config.toml
encoder_arch = "jasper"
win_length = 512
encoder_norm = "batchnorm"
encoder_activation = "leaky_relu"
text_encoder_layers = 12
text_encoder_head_dim = 32
text_encoder_parallel_block = false
shampoo_beta = 0.99
one_sided = false
steps = 10500
weight_decay = 0.1
Rows from block 11 of the audio encoder, named by matrix and row number. Rows with one number belong to one channel. Each number is 500 + 40 x the weight over its row's rms, rounded and kept within 0 to 999. All counts start at 0. Numbers have three digits each. After the name is the row's rms in percent of the matrix's.
# convs0: first width-9 conv, stride 2 (encoder.blocks.11.convs.0.weight, 96x96x9), inputs 81-89, a 9 kernel for each
# convs1: second width-9 conv (encoder.blocks.11.convs.1.weight, 96x96x9, transposed), outputs 81-89, a 9 kernel for each
convs0.12 099:467481543468536546543490453489605491544527482498508502477487472509555533551485494489524507514495463485497526570556511459567527580482517450433448540414482467495493414501535505529536598559477420515507485530545500471429444460470513439499436455491
convs1.12 106:468461548485526507561492500534545483452446528526419509480532513473474458496478541436537531495463444519440500510479489466547486521425511545475545510432560482593467443532492509563463408481527510491451431424481521499506473524460436531535455517491
convs0.13 097:518454493491513537455528542531491495479469515591557509499475469597519477508542525544506470550458528594528464519516529466550512500509484533486432527527498491481485439554555528448548459395513475493439527491502485585492517503508475511516505464541
convs1.13 094:514497460466512478487517487489517485453485463474589460461491441576527516469469468511517519482456572489488500530487533487542413460417527576518470497468455517489554504498440438458501414598562456433510571590502517491501513488455467479548469482505
convs0.14 099:548459490519531485529482505389510490442553531544465553414514551487524598550521503485475508568492498525522497399490515475474492457574501507527520471500452459437486491499513505466502490497537508463491512506590489487518518496575478466463524497513
convs1.14 099:567493506420491504511459444484453436457532498486469503492445484487545431526480462431489506486500450474460553525528460482542508436464537478558477530524471518503565457496489493497546471477515479526471459531489551506496501435478470478462499519537
convs0.15 106:446501485536511470577478576515485466526525511500521484475499571509500476444454544506521516561495474414437470488476499547524470475577480408477545488525457412477503513502465485526542488491527507540497461573538479531524493467529434535440488508491
convs1.15 107:523538455490471441529544557449511467512466431526498528443422579521515483460434435476460531529519411448454461458546550434502544466541398539494500466519481444449473475456494513514503495542554456511495498550439509456437504459533506472541505456515
convs0.16 095:451582502472556458600534500447517561527493506489491472540462510504545489534549478517569454487549448510561587456503477459513466444438500478484479541518445529523446504480502524491473425572498568509526487520531478483514481525473552501474493457468
convs1.16 100:551443511510458493494514517475514479456502423567518556499575456475491480507556492546466490482485484453468446462518487505468518515559411511492529488496474582489473503498439490490510480530506552482520465450492446507492518502472456454469534507479
convs0.17 100:474439500564484583523463514497463471514520494508469452455468611492538611490546513547484438525472476530541460514529515463497462557495468514590499489549502523476473403523500474528492531540483498538457426434525489493483486554486567605549511495500
convs1.17 099:457499442539506559450505546472515516489581443520514491505490481533483461514458476402552534577491471415465484472523531438412655504456505430503448475477563531494540491478507498510494520476506481586586561523510522497481459456481504441474491471543
convs0.18 106:550462462440540533573470583508440532490530499466531467545438501460465518512467577483456544494512481533446567479437503521459560448459464502476495443494483479506551490507505440491511571491522501492493428458484510528460535421529515413573516473529
convs1.18 099:406463493482540444496491534470491523497455401622542589482432480440522495478538449486521508480554580587442428498544515502588383502486452493527537469491520443500490471519468490528496490527541542485534442494534473457522463492516470604473479522446
convs0.19 102:457476586473533432491464621551508515512545509495440500516487432438454534527495543535480462569456505504472532497516481493458552571472527462460411463507452452545554473466548531516518484539430491477464401562543501453561546488481460511474471514487
convs1.19 104:488513471475517513520548513489513430531461501505472503450454514467533488496537558532469462460479555460390484509514603473509435443524474508528489498430507574550504460560475509467506481523621471467516461527474547523512498455467498437512502586542
convs0.20 093:626568405450514502523486467588524592494490533468532487612530525505514503542429468422516470473488535502554504434519507495530523470532549540533460437463503485485518440500575475448521480480444417484537458562539542527447487540458485457500410574530
convs1.20 097:472528502493462533536570454477519501460435476436580505567527561504432511437598489493538578488540502513550452496429493495573480504504524501426462464471515466530557518452448437482472637444555551502462461433483562555540566514505419490436480504525
convs0.21 097:467451485528491516466468496482514498471576535471495532462459553470441477505545403529410474489494487561486445484471466498542513437504460469541513484520424478534491535488510431504440507473546550515440472564379505426542434586500525481414544497469
convs1.21 099:494549524512488522495496501473494478488454487475555514463521574504530429452446543503514591519479431391498492495436506521473512556410471580515526451504461496505509556541466495502532498434450490473521464471504525429522514518465506464528467516502
convs0.22 092:494419544496543509435443491479443500521435573475507483484431507521530473461534492534484439456476517465484453529466497481460502490445528558458544495496492465523492473473469531480508503562545544540535487470517470460486581496487545506564577584425
convs1.22 093:502489503508552495429534485459528493475436531511461435395483565517452561498529511501438524448418559511583510448510510438531567458511428465540429535566511413508526532507498531543537498536555487541497497499473490576483564507470444522497453507479
convs0.23 107:408432451469481484574455479554488541560453432480480513471495532490472488524513581486495501489507456500529524504494498451491550509562526461474501486465512515567526452461495521556493521551487444489474454520554582520557528479536376550477464447522
convs1.23 106:443580468453506491489478500479524534526517447510501514473472583479462522472535494466466425500464533503537460507562492502652438452445491555451482485536470450478511532573509549566532549476516509493520439509559510476477432471498553515494500506455
convs0.24 099:483477470534481502416512427486504559506468497504508574461487478486526487451487490474516553463526493569482491524514476428574541504517511418464453502499455521505510485489560444447495518543482531494514536513491478481526473534466514569483451528478
convs1.24 101:451528468505486504520499486545545571447482513521491529444515471523533534469570524447573439441487532502556568507447546485545515609444528466543514529478520466529488474490515503518526399413477477543451483476534487490519472489456516481534508447534
convs0.25 095:539460433540503467521576513512489470485489526440445533440489454486499478558468491463465480507471505538512502575464514548525452507535547512416476537511527492492482470482484460492533560508530495480551501507546429454506513471424511574501462509588
convs1.25 101:488502445502461545493520496592512508472500521495478541492506473525429523471549599458504515443472483546547548506511480454497534465430545469523408541481539446439519555482542515531482518480475458593462514514506442510460532533476509479532457513564
convs0.26 102:521507440478491440468433523493442496518450525497489484503519521463562481481509444512493483423475532506433544526538510447527459490484465495500555489551550493496522513526476440443540475466622502518533485462482472532505586485498490465601553572512
convs1.26 110:517570523531458511504474496469535501505386481555466560474457485492496514496481503461549560459508439582481488499459456528596450572487467514526549492525475457483612468522591482460552574558482510481477462474441475513580504523514485489475538461529
convs0.27 102:510496500484518483538499517490477475513529570546488538453502559541510513545480527544519494504469490455453594562458457483441505486514539497450540541526489483456515514499514425448457543513474504440515472421428420469511469521428510526555498542481
convs1.27 103:455487468473534512448472521505434467567482549594517519474548631480527526536483563535493531492500447523492493497520494401565562483415428432429463448600521498547540486441431505533542536554550459485493539507508469447587449475498494519485524553468
convs0.28 091:529534534492469488549530514527480553524484520519496550552535550492406527489500563561567495504545485499577488500541418499559458476483555519541442462541480406502496545521487593434510533509465496508548549529403501525501549461482433500543576470464
convs1.28 096:484438490432518475477473550509518515448493477471513595556488487543487453548469538588483512406471487499503497506476531496510557481472453550539420445422522518524490487421427440522503495513532506495426461433523436534514450543463495497522476527474
convs0.29 091:477489501479479504480522501509552428457535467480512522491519482456477484515470440464448564426547509537440526506515525392511543568487495462521525429432479498521537369513506507555506512445569531465448545476429540514509452534506488527488404441510
convs1.29 089:508448497506549514441546482535462507514497566504495497501529466481479487479522494473542528407478529560508470529495514508427599499453475534478528467481474505502496528512605531547500526462524478534534514481482507484475430508448525523508568494453
convs0.30 102:460471503479538494538507470440515578477493488429513513578490525480506480452503401515486490450444524419559545496460447430559578499465472490558571517471487544452456466472449529499544549479506464473493518499491451548542439582562454432458591498566
convs1.30 106:480571504468547510458425514543542573589550437494483445498509502469547433495426457461505495552465496520576514565457485533509487530556492529577514483516509455550489503454552483508479538483459494478564513552576467428520538502497524463571461473522
convs0.31 101:508533439480488487523469555494431524514497535500497539469462526481491521574526492414474477536481506523409555560441439499465516546497468517488510539554547482494493522471445530502438472512558491445498471497476502554578513442522433534516415529449
convs1.31 101:498609467461468539502505477506564461477498528447519578480461473567481482522586518560554522442453585482446526552511505559470448478536500468452559508416430534565625462507397508542392494545564536517512483497545484434533513476509525509449533581477
convs0.32 098:483471484499491509480535531472416536496561514508495439475437514442497506495522449500388487464533543569487469448495483493514462541580460377497494516517537511507547505534375506502456416517487465464505491483509509489527524398582479500519544479489
convs1.32 096:445543561528531489488514499560505516488471492477550536450441525521482490572550510525500451522497355489468498575501498502475467459535473572551398499581493563440530514499560522562476419547414475526482470549502511488475438475470442574457520494459
convs0.33 095:492500492490535597525449529527556475452464457452498526509494465513440426504515469525516474433451532477615526488546500405498537443535524451550589569526442477584459514513504528471471484469477450521497473406493514530536506477507436521531491480482
convs1.33 091:505559462501511503521504433512479504505456506520483535456468486546451454563520428592451531549524536489439553521544517488508554523476593489553514420458485542549489523499520522518523612449505544461460462540445509513528502523549523552476487474503
convs0.34 097:506498477527480543436553509533520467521472568552444485500465469501500451497528497488456547460508516512468484546462540571487565471466435520483504476493552558520479442467474469510489467496519490461534458545526496515494491571515496477509522450468
convs1.34 099:446493542444504501499491521514425537465536472476490543431467540516492568519569494469442470479522578553486528530481480490470434508522557496524539536492573517442485472521478475439445564505477451452515492566498539498454569491481458492482499454484
convs0.35 103:508477511589485480468509498469483500549532515532486551499428548526511425496537481506533460458424502510529528476576563526477470414495533491441434546500523524549457460513480542483481475475539513505433552504504475513460470513613539447571419503478
convs1.35 101:474507465485510507505488512448516522528544489514434567472592471485487533546497516553440521540639478543516478529513480476528476541461423544455479453553551570499434499479423423474530511532515492507452448516481509488514512432488485486524465519520
convs0.36 088:539476533462507486433487468482548491474531483572481470473513493501513523496529504491416472494559530488500505473520466513538503477594514492495460487542478431504519439452475521561428544508559503426541436448416511432489539556529517496589538512562
convs1.36 096:481469535473521484512516458453541520389451417475503466585501468505464453563470468430436480564486507565497534519526543517519492457508439442562569497455442473493495556470491383545403456427458551506495485543476511478512512464538541468548489474567
convs0.37 097:489512453423461415518445495513471506466512567474526551525470491495516519515532531534501532446502569474486481473476472529525479492467476509582482480530536517530579483482508451484546465463444502465543469472505497495537457463520488577502548542500
convs1.37 097:452472587479515483417488484482489449580402355460450537508536477491482563504427512472550588407611506486540568472523514536518453490502502527488485513524521466476486509460523536526561451553486546465509459482491534490525533466522507513447587444559
convs0.38 100:502444542441552527416496510399485448589534500453478530505457503504562521575508481505503471559439527568482461486494539516484443495482519476429482465516499528510542488464522540559445518516541422609494545566466488477451460480570466465509550468513
convs1.38 102:492471543457609461422450567527525543436577495536476451531452469499505546545485453477453542472526490534443543487479539448498545571480462575505527520541451525521465518487507471492553523559535497449488537479521532468535508458514492471517450464543
convs0.39 096:468460509464469469440522526530485534485524507484490455585492471516530488479499450489476546522515494422495434542529519535495496469495428522549473457474456483436494481473488465493506482517481496499512544489482488470445525583547512551453417578561
convs1.39 100:519522485445479518509499567471538517455441507497518512496471545491485527534520599484504522462505503473473563476443560616443461459521507491478503532490521530504522501585526508450499404448419465534510422516496492545524508507504535486515548503481
convs0.40 097:469534556393512583545473514505507529522548618556461545524539499525548478546467562510466467502485487560535506513509532507480514468507495560434431478489480452508494476532470477462562536529542500461490455460491530494557510473481442556416499567488
convs1.40 099:562519547526510554502471435548463476462456477524441540486538541485493480529471538580474550528597476490575461605456494485492441477485463483579518494418551499515469480476449518479537516466538495521496520490508469433527510492513409486557533528476
convs0.41 093:442512500561511482494519589489519471462503497531499451474496458508421498490492493537554443487481458551492404513504546562509444514462458493507540550542523536453430433462545472468563492506518556494498513467512485527485484527509493505569554594565
convs1.41 092:455503484504504543471450498476582540465455419495529515424502458477529542524565551437491544561504509411588484565504440489501574451471470510454461483476482479512559485463499555426419407489498479570540474490541494496494544495488406490442564485542
convs0.42 104:400516524499489483455525571524530465489552480429506441472475535568505507500472490567522463498475469477464455526497562432477451476502605516443465533464506478555584597562482493502489454459457503483512513491583524426472527512517526441509531501484
convs1.42 102:520492460464545471454571580452541470495535517539516557520495477527519451519528511521499583527438427497525548459504506526460436488488515564513390549435516509491524491482543483476517533558527487487583536497454541473520545551462472522507515446539
convs0.43 104:534453505480543519487509487520494465524481554441552527483527497549515520551455478514486564464532507516464434510459458503547508520510532444457582465471480512423466425482460477527485536536475455432511546474525542562487481483452497503529452502552
convs1.43 096:538511517502527448482488559537457463468482527552510484542570510498533517486508380457544471489486546506433505524488546525505548455501499581555461466410491524459448456480523520531511506506528520525513502493549468474496523517532460523509499511467
convs0.44 104:481528491489500490429517444533562451519502466507577556522559491525469422523525457479538461480574474497531489519494541480486504532512508450484524524479472514548479498502475470488408480510529462532491533492523504483514420496562523489501449523479
convs1.44 105:477492499522551545538510470497477518481490508461491451535511425496560522492483477509483446562485472487559579539497526453447500495496506517498535500495442594433480482488484498537482512536495523499461480511506578516487410487516458509457512445548
convs0.45 107:515474473472521473493505557405545490539491538526449504490447543561485524594459491569497488467547512492538465500514508515494500504537455442527520495493465524526498528506441437470487542538530402610494508461501552573596590519485534532506505436516
convs1.45 097:534480477438448485488489449469502533545494499477517483457529493549522517509490505534421462536518463496501520458494560543460494463548543557482419551492472547537511479461487515527488503559529485594476496465501525516491569528516485440488564468552
convs0.46 100:448468485577445514623481536490460535437473508520466467589485491502487563497478467510505510491481450558565494506477450503539467523494519532556573454469505538502489510432524552519489483529527454507550480541515449517551556566520552493448506524478
convs1.46 099:535513387463461456489479501476587514498491481538460544473509468504516501491469557528524474482434431467525491487555499541451496411566582527485490459396528509539505523508517505482515542510413456500482455538500502510488457544476469452505470540539
convs0.47 118:498507488533600455495520501499543519541550454463445556401526610447449514497524450461504501446510456508517509537608577455396462514601478501492499506548475498537487503489410522556506461504531559459468515542458468488502476482509511503515471519506
convs1.47 103:493541474528545499510499435547509517544459490504521609462538454448540496497518514434503529490540506486545469515527475453441522505429546488450514502509505529436545522466481521498562418506450475501493550486472458536528551445509560507476521484452
convs0.48 106:554498509440445466445580537453535573450448465483480520448438483481518555544524552449463519461540536505512510537503445523566436444549525482509479440529470525557479539600506454513556477433467501450487457499510495462463490487474544504451569467524
convs1.48 103:508393489516503436593486472466476497471482470528538545468536430514492507562463519497544533500496507459406481486527497441491545501531516504458469502573588497465357466480527546473552469428479474466504510557522533449507478515522470468564472440535
convs0.49 097:442478492463467498489541529471568545463522444537502472515517518492469525568449488486513504549439484592473456503504452528497479513481468475461492470509484482490552479467442492506483545527591504533525497467477470531504455466521508457600558547546
convs1.49 093:533529469515489534495553605456511487478536516528498522444444548463500543498504467568580429495503537524433514506502482499547528497449442490575457492522519460530513483534505538497539446432524480553463533435495523573492484481467533492497559583500
convs0.50 100:476483483534464468524475559515477538544497470511523464502486472521528517456501525463492521545445526537527507444502477561556479493512476509557549533473528505460477454518482529412507510538541434532483472547478465489496505459530514499472569488553
convs1.50 098:465514468492480484522531559503484496485454528500469544522456561501480504436452533456500511524527514520542482566555436545415503489519509526495548512549487502426526463477523520520541469473498608514437548499576528494481484508498571461468491473408
convs0.51 106:487502501489395495545607586526490456535414464569517569474427462438502500465491550518416603454400537516559536488498400481570526524471521430507485493568480468489523488436490473483512508512538499464537482569529426541495506549439530444498545502529
convs1.51 109:510507496495497419525464494504497551445433537510549475410489515490489549502473463429445570481438553479563494478452496537531526457552435431489447497577488459495590497449560497509499511530452521525532471466504465515504473550502524477465459522493
convs0.52 106:525606475434476475488469425482507501469484559467551475544510507416508486562490475488583562585432498494441483430530492461484446545473507485534515509481534501434513504546538558508486501564514468504527481513443491498504480539497471415462518529583
convs1.52 109:483503524463541587502464508527485528478521537362503505588514466506528501519542452529430488545509523464459506450506468536517456518480523526400540547490510475511552439445523556513553548497511516536449522500457538524552487465471490443589524489472
convs0.53 104:542509554373446542520586539407510545428504493486481495555467516529479527503505513493551515487514538502529473535528550492541526505558413520478471456545574475563443529477515519470526514534464456514541555502434471551416504491482487534538454474541
convs1.53 099:488466455562469474578465521499551539465516592462537554439434499522559534505464466493438578488498513450532444471472516474524549510466481489474551485423521530538512494495535510545462530464516487545513482452503443517509538554516495464505500546493
convs0.54 099:490446521440551532508577516516407468538465433530469535475438476505532506542469499543530516539438481563510505474438471622465470471465538531512473534414509517418491481464480471471535522467514522508393499530633520550472537496519575520578457539489
convs1.54 099:490496414488472550505486442502482422506528488555543543538452475567412463517577474473484477537456465533481519465498506521504652485483532561500453515440487454600542511533449492507434524506502475524449519483548525501497454550497470502511580576526
convs0.55 094:534435504573550492438436551438477552524479508521580515463511529546586533480528459511464488493461500506526412538526544552465424496574480486489482444547474471482509535539508552513547482436447477464521487521531501451494460569504532502446465431502
convs1.55 098:548534508463432465502553436503472486518475454525549527460516539520450533515496459426563501529500423553466471515497472461535503503554457472493455417423473559521516521495501451505486472450432492478427527474482505531454525471467511422452487554546
convs0.56 096:516471578459507448503532446497484527537470438534486524496511503393498539479509474399520537454495491458468529498496556532429508555553461429567564426445512538543433577528456484472498461500496443572554450606496495407460493424484499479470498540496
convs1.56 090:499515471507454440579511466487527504556516487475432557465516521520493442483423528502557491456508478458494469423527475520502521566450500444488488540509541517404492508491481530528427485458513490490521484441507464463503494525549495410466533480505
convs0.57 082:497487540525456544503473452521559482488502535479440483481494513526488528510558455558506470455498547503504505518546438558488518513605426472497543482488449527499512459473493572516487521486610454494503528470509433472486485529559543504456535418378
convs1.57 090:486537472479493483485488516519533523485501497559506432533516499441434526526541517485396590473485523457481527554522461439540557536483455500533480467585502496539447491481494474430382457527408523472553589508530526483512524484424487541517484485499
convs0.58 090:457608530524479568478486514518506453471525497507544499505498504503445467529498521503511536464468518450455485471468539504540522446516496506560450545542476514511525577579525655545529474541440510476525502583498447482473477514507474534518474455458
convs1.58 102:465544494488458459446465525488462448521513439461566470507440518470482537456458499469480572490462439495453513531523456559524521513479447566484580447471451506539467450466516468521456443500453516474524504432379497520551512436526553450510485436494
convs0.59 085:483525451528502536473514427479418503532522516483468481447472484462465502524521540486485496555556512516469475499612483458490481512471501537465518475498434469495484528559488481595488534512639493475473501462464511442494490442499425500451504514563
convs1.59 092:507550507484508469410474487456527479534588481533419495547471512497485528555438484481478465575475543486490540461586550451518575487437532496526474616457472510482522469495497540538437515552489517524517506522485526481438527544442502478481549481531
convs0.60 091:527492496452595470444493514598434524443438447513465543421518452540522446505404553453414470508526541535499505478514537534513534464509526458489477463540502544487507531483475440464490428449543472555445545480539471472516524489524517479500542576472
convs1.60 095:431484491401426549468428556547508533498618522509516545493527481436527525578559467500497560525465514502538449488494482544489490436516476510504497500452467486504516512493498518489512476471469617520392517471503494479508458497546443477505492483474
convs0.61 106:468447487512501461541454452511492566498512465493532515472477593656496458531530474474486485522561511529475478544431489530482487536454520508507486460490510587535524478438527520447455549497513520483455513498483497471517478490533510540510456487609
convs1.61 104:503497538500481561462481519538492571452446498488506441433527504493567521434471417471455479453462544483628532461533489591505509521492483524492483557477477539525469485493565526590489569515437504496471560506559568457498500509485508496505518472508
convs0.62 104:446566547480518412454532520527490464574489509457514471487554557444435573521510475521552506482423441449514571446537554565459493545506487487508524466489384437483521464451457577501503490503446469580467485496448436540454493611513432529452497450504
convs1.62 103:565475486506435525490527507495494496513497439529464529478478511472535558503559472511537459481512534515489476521512417469459417538476555594553465528480461580486426471484440450458542534497535466517534513424491495528553501521521521450428451533525
convs0.63 107:481493537548447454507519534458517515493511493512504480495443537532539492499469522483466516418462510456489594540478408428565622511537464544487524480470443464509486469489512526437488482496522476482474521491415467477540512588509425461464440495532
convs1.63 103:505497469459487498480465544445546567424503514549565517514479526496442510479507530505536504530514558462498568446463513485458483484494434473562483564480484506511505425531465468491396461549486418555480497458575391471522531472456484462511509503455
convs0.64 106:556501406449545491544504487460569429510526520476470549473499483578517519576502485493500521594523426470525482510467483495488517540452496501545496546453581504491435498447540515483501479542507522443438466514430492529473498403531476507417496482506
convs1.64 106:466513476531468457480530489473495525528487485506459452456493487470541471489523514546476501557498473387517496576489476469455459613431470485521527476495524472535537488515504462565539518513478519583515534404558500524512467511510539569501504449498
convs0.65 101:515502551432555469487599516538529504505473477593476514518527459486552505509488544569533511464455448475513464530493476423515463519506571460464423539461459509508533514410519503500531530502477505509513494503561512495471472531458527475460450508527
convs1.65 099:572529459503446486460457518547526515446526523475555499457504522479522527491446427473459492544508556578492520463500493495449583481430548505526520554508456468472473478486512483514515515499471466512448514494536497528507513475506434529539475483447
convs0.66 097:511531550460508400495546540544510497574487471468541526551442463565529511527533477480500503499520488500496524577467535568513406564558477445462495540487566525442479498554497472537533501500457464526443478526541472477487456455497557472496541515467
convs1.66 096:572494445465487477517521536496477503427476500481535474498586555447533499573550493509531464477488453492478487444521467510538450475489460439513530485463510489410583469446552525502496523583527507427470415470429491495511465561477467471469558468590
convs0.67 087:465462403437528517528465538470563499523505548482499472429484496468444572519458519495501508509496542523511451541474475532515478520498511490512484469561529492451495532606607420552517535503607461523516505431504497530528405468490460487451464482519
convs1.67 095:569497526468502468470494521496423520456471503552458500453553517501433450503482564485471516470472522550492537502588482488481466492488452501487485494482483461508489469488534535467475458533497548509517463479534550481536508510491501516518442478502
convs0.68 096:511567489497515475493484507567483550470476526482431504456537477573492508477517437547440469496467434529489517489520549525425465448493524559406450471468521494608529428479470477554461411510518497498456477484453504526532577558454540487505511453476
convs1.68 101:515440490453591469472531543570556512489519440515465524498514462475494468514605491533498542553469451550545523487484477451469568523419512499579495515443514596525510495487575520479563481446550536475491502416497513517561509495531536470505522570546
convs0.69 099:561420521488497517524484572464483512583451513525539544484498511548513520556493556495457535501465546487515576584478481436466487483558508430535436557488535449492477488510506482447507477558506505523453445481514451528475510446556527486416473494460
convs1.69 101:540516483470479453523464491493493522521513547463477535522472490505447505551516549535559523493469519475450541475499490509554414579438414541501512448576506541453443505466558483546516518447616496498476482471415515506486538484413579489482507446520
convs0.70 100:498531542510482524464466498470489559448536492449444508467517511475560514482492505460446496423502563398503505505485501510470450512485542492459481548530513457502480467458600572551525493459431528517486582478532458471498419633561530509454476527476
convs1.70 099:568463452415488519510496505514518492516498541515540539471512454524495462519483488546510507476428507506503522505443427578515461542454472503459459394472428566513489493485475498489514461496445530445478519504506506478465445498549465568497469432495
convs0.71 092:436552464615471505509530511496516535491472502469523483494465521601578462532467473499519541552553566497524544580504534432508496491489520488501558437526492498490476489507554491439524601514486522520420400513542503540455568486559579471501550542450
convs1.71 098:565522464532474485505496497429463537512490537483522582522521553500454452489549581475501524442426491456561555528439506547501471481523481501443501483548485464469569462440504527517551550552541528523492549473460553526473489486469510439481504533517
convs0.72 098:546482501438547488479504533502498437533516506508567501461424489467511539440500483467484515509441462503510471516445481392532506469416509553510515564490477526492516501550494524458550568519492580488467505533475441451474528576503473457485500495481
convs1.72 101:519528513440565471507506553538500519467477470442514524500482517565431545516405498469582450478465546552404481539397495499467518513579459453525513486505537434410424478536522502505504494511538502430525417528566440448468479498534510505443508485490
convs0.73 107:577470520466511501520561478555479501545471507465471421535537522456543528547433510537445502463524470525525523531549567497513524506478482479505436502443593495534467491513517502462483487472513532528538481503482485394527516548474507539436523454529
convs1.73 100:429510544529473477545492478470514516400498508536524453482517528496489485483443467512543510540581503427501578522435498505523510628388508474502538504454534529491454495545470475445491513533480529526464460488458459594519528525538470463500474504501
convs0.74 104:478484523470471535494509552513484501507572465444404461490470466508454541533549505550489458499515449496484513431599470492499523511479456440549541540491580594498486514466477523489494499531550538467489458540547477483475590479410583481520508548430
convs1.74 102:406517528469544506459446552465580477526455478505511515466498542546488551589574474471492517477515504479513493484519391630461560445528507520483431531492517529493513483538527453527462471477525479465551425437528498498535514526545521523501507495472
convs0.75 102:444423512472467520543488517518430492469486485526492487487476517477406522547404544465520547443499420438518530506458512477521511424509516520455464454454639435520544511540398462482480538482502479502533461462504423516588522524499467459536488421508
convs1.75 094:534404515531516490525461567474522594489490487470486511504560430411546489494534555539523545525491492529494444523502545501409432548585505503517439506498434469525457460527486496482537498452459556487444445498542520467504545484475410540515508477486
convs0.76 105:545553529554484457539458424521497475515418518490516471532476520476489517493544520560416500514464521516527487428472489475477518529570516508450486497567519435500463537476406564451533519472496514408479554574545465532431529407483542516584515418516
convs1.76 096:420535472453556512442564511540500512423591473522520502524517473550484486481424449481500539529550516474483431501502497525556470468485512504453503450457483561523496464533497492471488434488468515472507578500546505511507472463539530474457449482560
convs0.77 101:527514490553492480537559492547534504612483476483515497500461530520455488600550520539489484480429478512576548461487511483512529569509519530567517486436525537593566489496476482529521485492480564487522485483536492534514481455487455453468546579556
convs1.77 100:479540508464550536525487542500531474466505470550516541575517539423528501493522540536552474476437415504522471509492473423483464468518521541481439464482495434435511537533518514526487426470518432514514434475437502430526526516529525584489458450555
convs0.78 097:485538489483548442462458459476523507470431469477440460521500526548530427489520499486517511499499508507554455425501485466498479502540482491457468476491473455483502479490416556530491514444423514517563514489529449488497451495479545523434485431530
convs1.78 097:471474489449492493464545540457501450545485499517534475498528498532501516520564509539474493503550578497548466498577498440465489517550434489491571593497491452416547479504468498535533511541514463476502499536539536473537452467499514497461413510539
convs0.79 104:534498550436474457494564510465446457512462524500446538534493485523426452444478546470464510477497494415538485448500495422486532478471469508462476537535516532488521597614529490493466448449460592534469490415532546440528548496448511492577453564494
convs1.79 104:504500527431490417540477489537378523486501472462554605519544523523462534481436507495479468458472393560463527498502470577500522482499457494434474481476514481450497433437488467422485508549513501525437477469489607630535488528517503533419537558491
convs0.80 088:573520482472439439454474488431537554511522482495484471459488483497496473466479497612504447499513457477580459515406504523478459492492436565488524510515537463483455586553472495472592462631528500511481465482543501518442573500494501511492489481579
convs1.80 093:509526504548416552437427544500506453553528450484502437465493479468449484500504439552507461525464535467509472519503512516520558473537495517521479449530532413462488450510488513532520484543546464447484469532516503513519532461503589472492482465492
convs0.81 102:529517534509479552456451525438514508484395522495506549512509544480490549484491501509436523516519538496542482538419451516508464500462518420466468482581484489501490489626386520522536480471559477531523458465456550476535464517473454575526456486478
convs1.81 105:532421477478524499484609500550568486568490459504489474533454526444476504492504499549451504463448520598462492455521524493539419518546439499438472457528553492573473466464507582509460527535426463463517499444460489536543460491489461525448479522463
convs0.82 126:518508469468553499534499456519493510511514482502449415518521505462510513567557490494530516453478484534574471477466509597506522509444500548431486525504477525471532501525452455536437532487437508506502398491498438566521565538400497511448479581526
convs1.82 111:493452473518502512506499440452499528468491587583478549413478457507509490437442424479524528616590432510442493484485542497534580482466551474456527538487612504576401552459464446450473505494504500480503547461512463527458411508604471545525475548574
convs0.83 097:469450537517508464399560541560481415541526540510511495429549486466482505527511458488508515519501512512468486457498518516483575507592480571522507467492575479656423582560539479504432501400465536485485522490452498518543529514501509497494528590547
convs1.83 097:504487480491502483578492480469556515497490523464524484438477559506500539571553468559415579463473623541523496458495520589465527520490518465393553533506496462543482424467459487452480528512476482510537518483490474473484563521493469521516497549440
convs0.84 093:497542526541568500469442488428524486497424504532577497517478501465418497534458442445487504474552538483525523496454500522551566527522462508542483446502507523448492507579490436417535486459425514571444491459469513510484519452430502533530521465505
convs1.84 093:549506522460521481556475442442529478460543407528496528563474437502553545453502467507468513436500465486469531492550449441527505513529453475433478500528441499468453461473532491474486503540499585454456517497506545512549508573439457489494463451529
convs0.85 098:491516530546567506519478517487486468524511519436487500511532522578477534459514542500469548514505476430515499444504570509601518518448482451602559583487428417523459471525511520531450478505499524474396540513458520420444528475461551543461523511479
convs1.85 097:548537456536472480520538475535478510519448504531539550493468464469527518583475510474497512536489484535543531451571513507473554487485488517527494530544496480448490508473518457476485443522548425547496499493522486496454499533531509457479482546506
convs0.86 117:484549518427442486549528532523531496514470439509465574518485585443459496453611489564484532505427470453513554492511514545513534439552515504494520475536541510445553503440490521455514482537439482536542454456547544494484484455432607499499442502494
convs1.86 108:544533471502490482456469513510547556484519448461495462446472492544550493470407402452542501555469516506543461442504539475459637496466550485462539531548553501433467477518494487540496499478475491533549486576434511523563507492468488503437468519519
convs0.87 101:528602466570493512491473492456476468544510458468528441490477537541476517571480475473520497592533529470470483461504427469478530519495511495608501454570483514463414494656446544542515543503520505578485545564478398496521560573476519470438424491485
convs1.87 102:489503498487490483534551455571487548549537487493469493508500502474487491496531470475432564486568461493468521507475515524557486533498489487495485541415490504525515448478481490537511467524513494505482528469535542580534497538498508551467418467543
convs0.88 102:528570553503494506509441437491539582488544515454500514491442533507494501510497496559502482440529452527455507478431510454528539503534518557541487476482540443492517540505461519490461515426461481514581526458534492444543505448511534540460452517562
convs1.88 101:523541481495545555516482574408497532426615547456489493469508469492568526563557419504496544454501485513521450474476469490474466564461481477462473426508523477542499566478438488498540471455448514530482529500548515443420523458470498526451541539481
convs0.89 099:475455517469492489524501554444488471533497518495438519527505533494477477482528579445464540515489524473523554524467484560466514494487517468447510500424544540492569546447509489507463489497475430497504483477554522416542491463499460543465505482503
convs1.89 102:471524505490495509461480445511557432529593549541479491470436551508523515542556475480507509454501599466579491546484531504550490393468506514472498501498429533492478507522553430625468524518448485596557472460490545554523452604513427426513525512452
convs0.90 094:421422566515526458505528516511481483472554550484506502475558508452512533500399477524553482515476513498431462428603525437426477474490503469503470521525490539522499508443472477485521506416588493473535557524518490420463530512455457569517468452506
convs1.90 097:458489441536532521489515535466488539473536456462533518483465514500474466497554523484495580484510502557527482464525519476541358425566494474534563469498547483505545521480539539458481529405545514525479556438449495535495493476470511523507449523468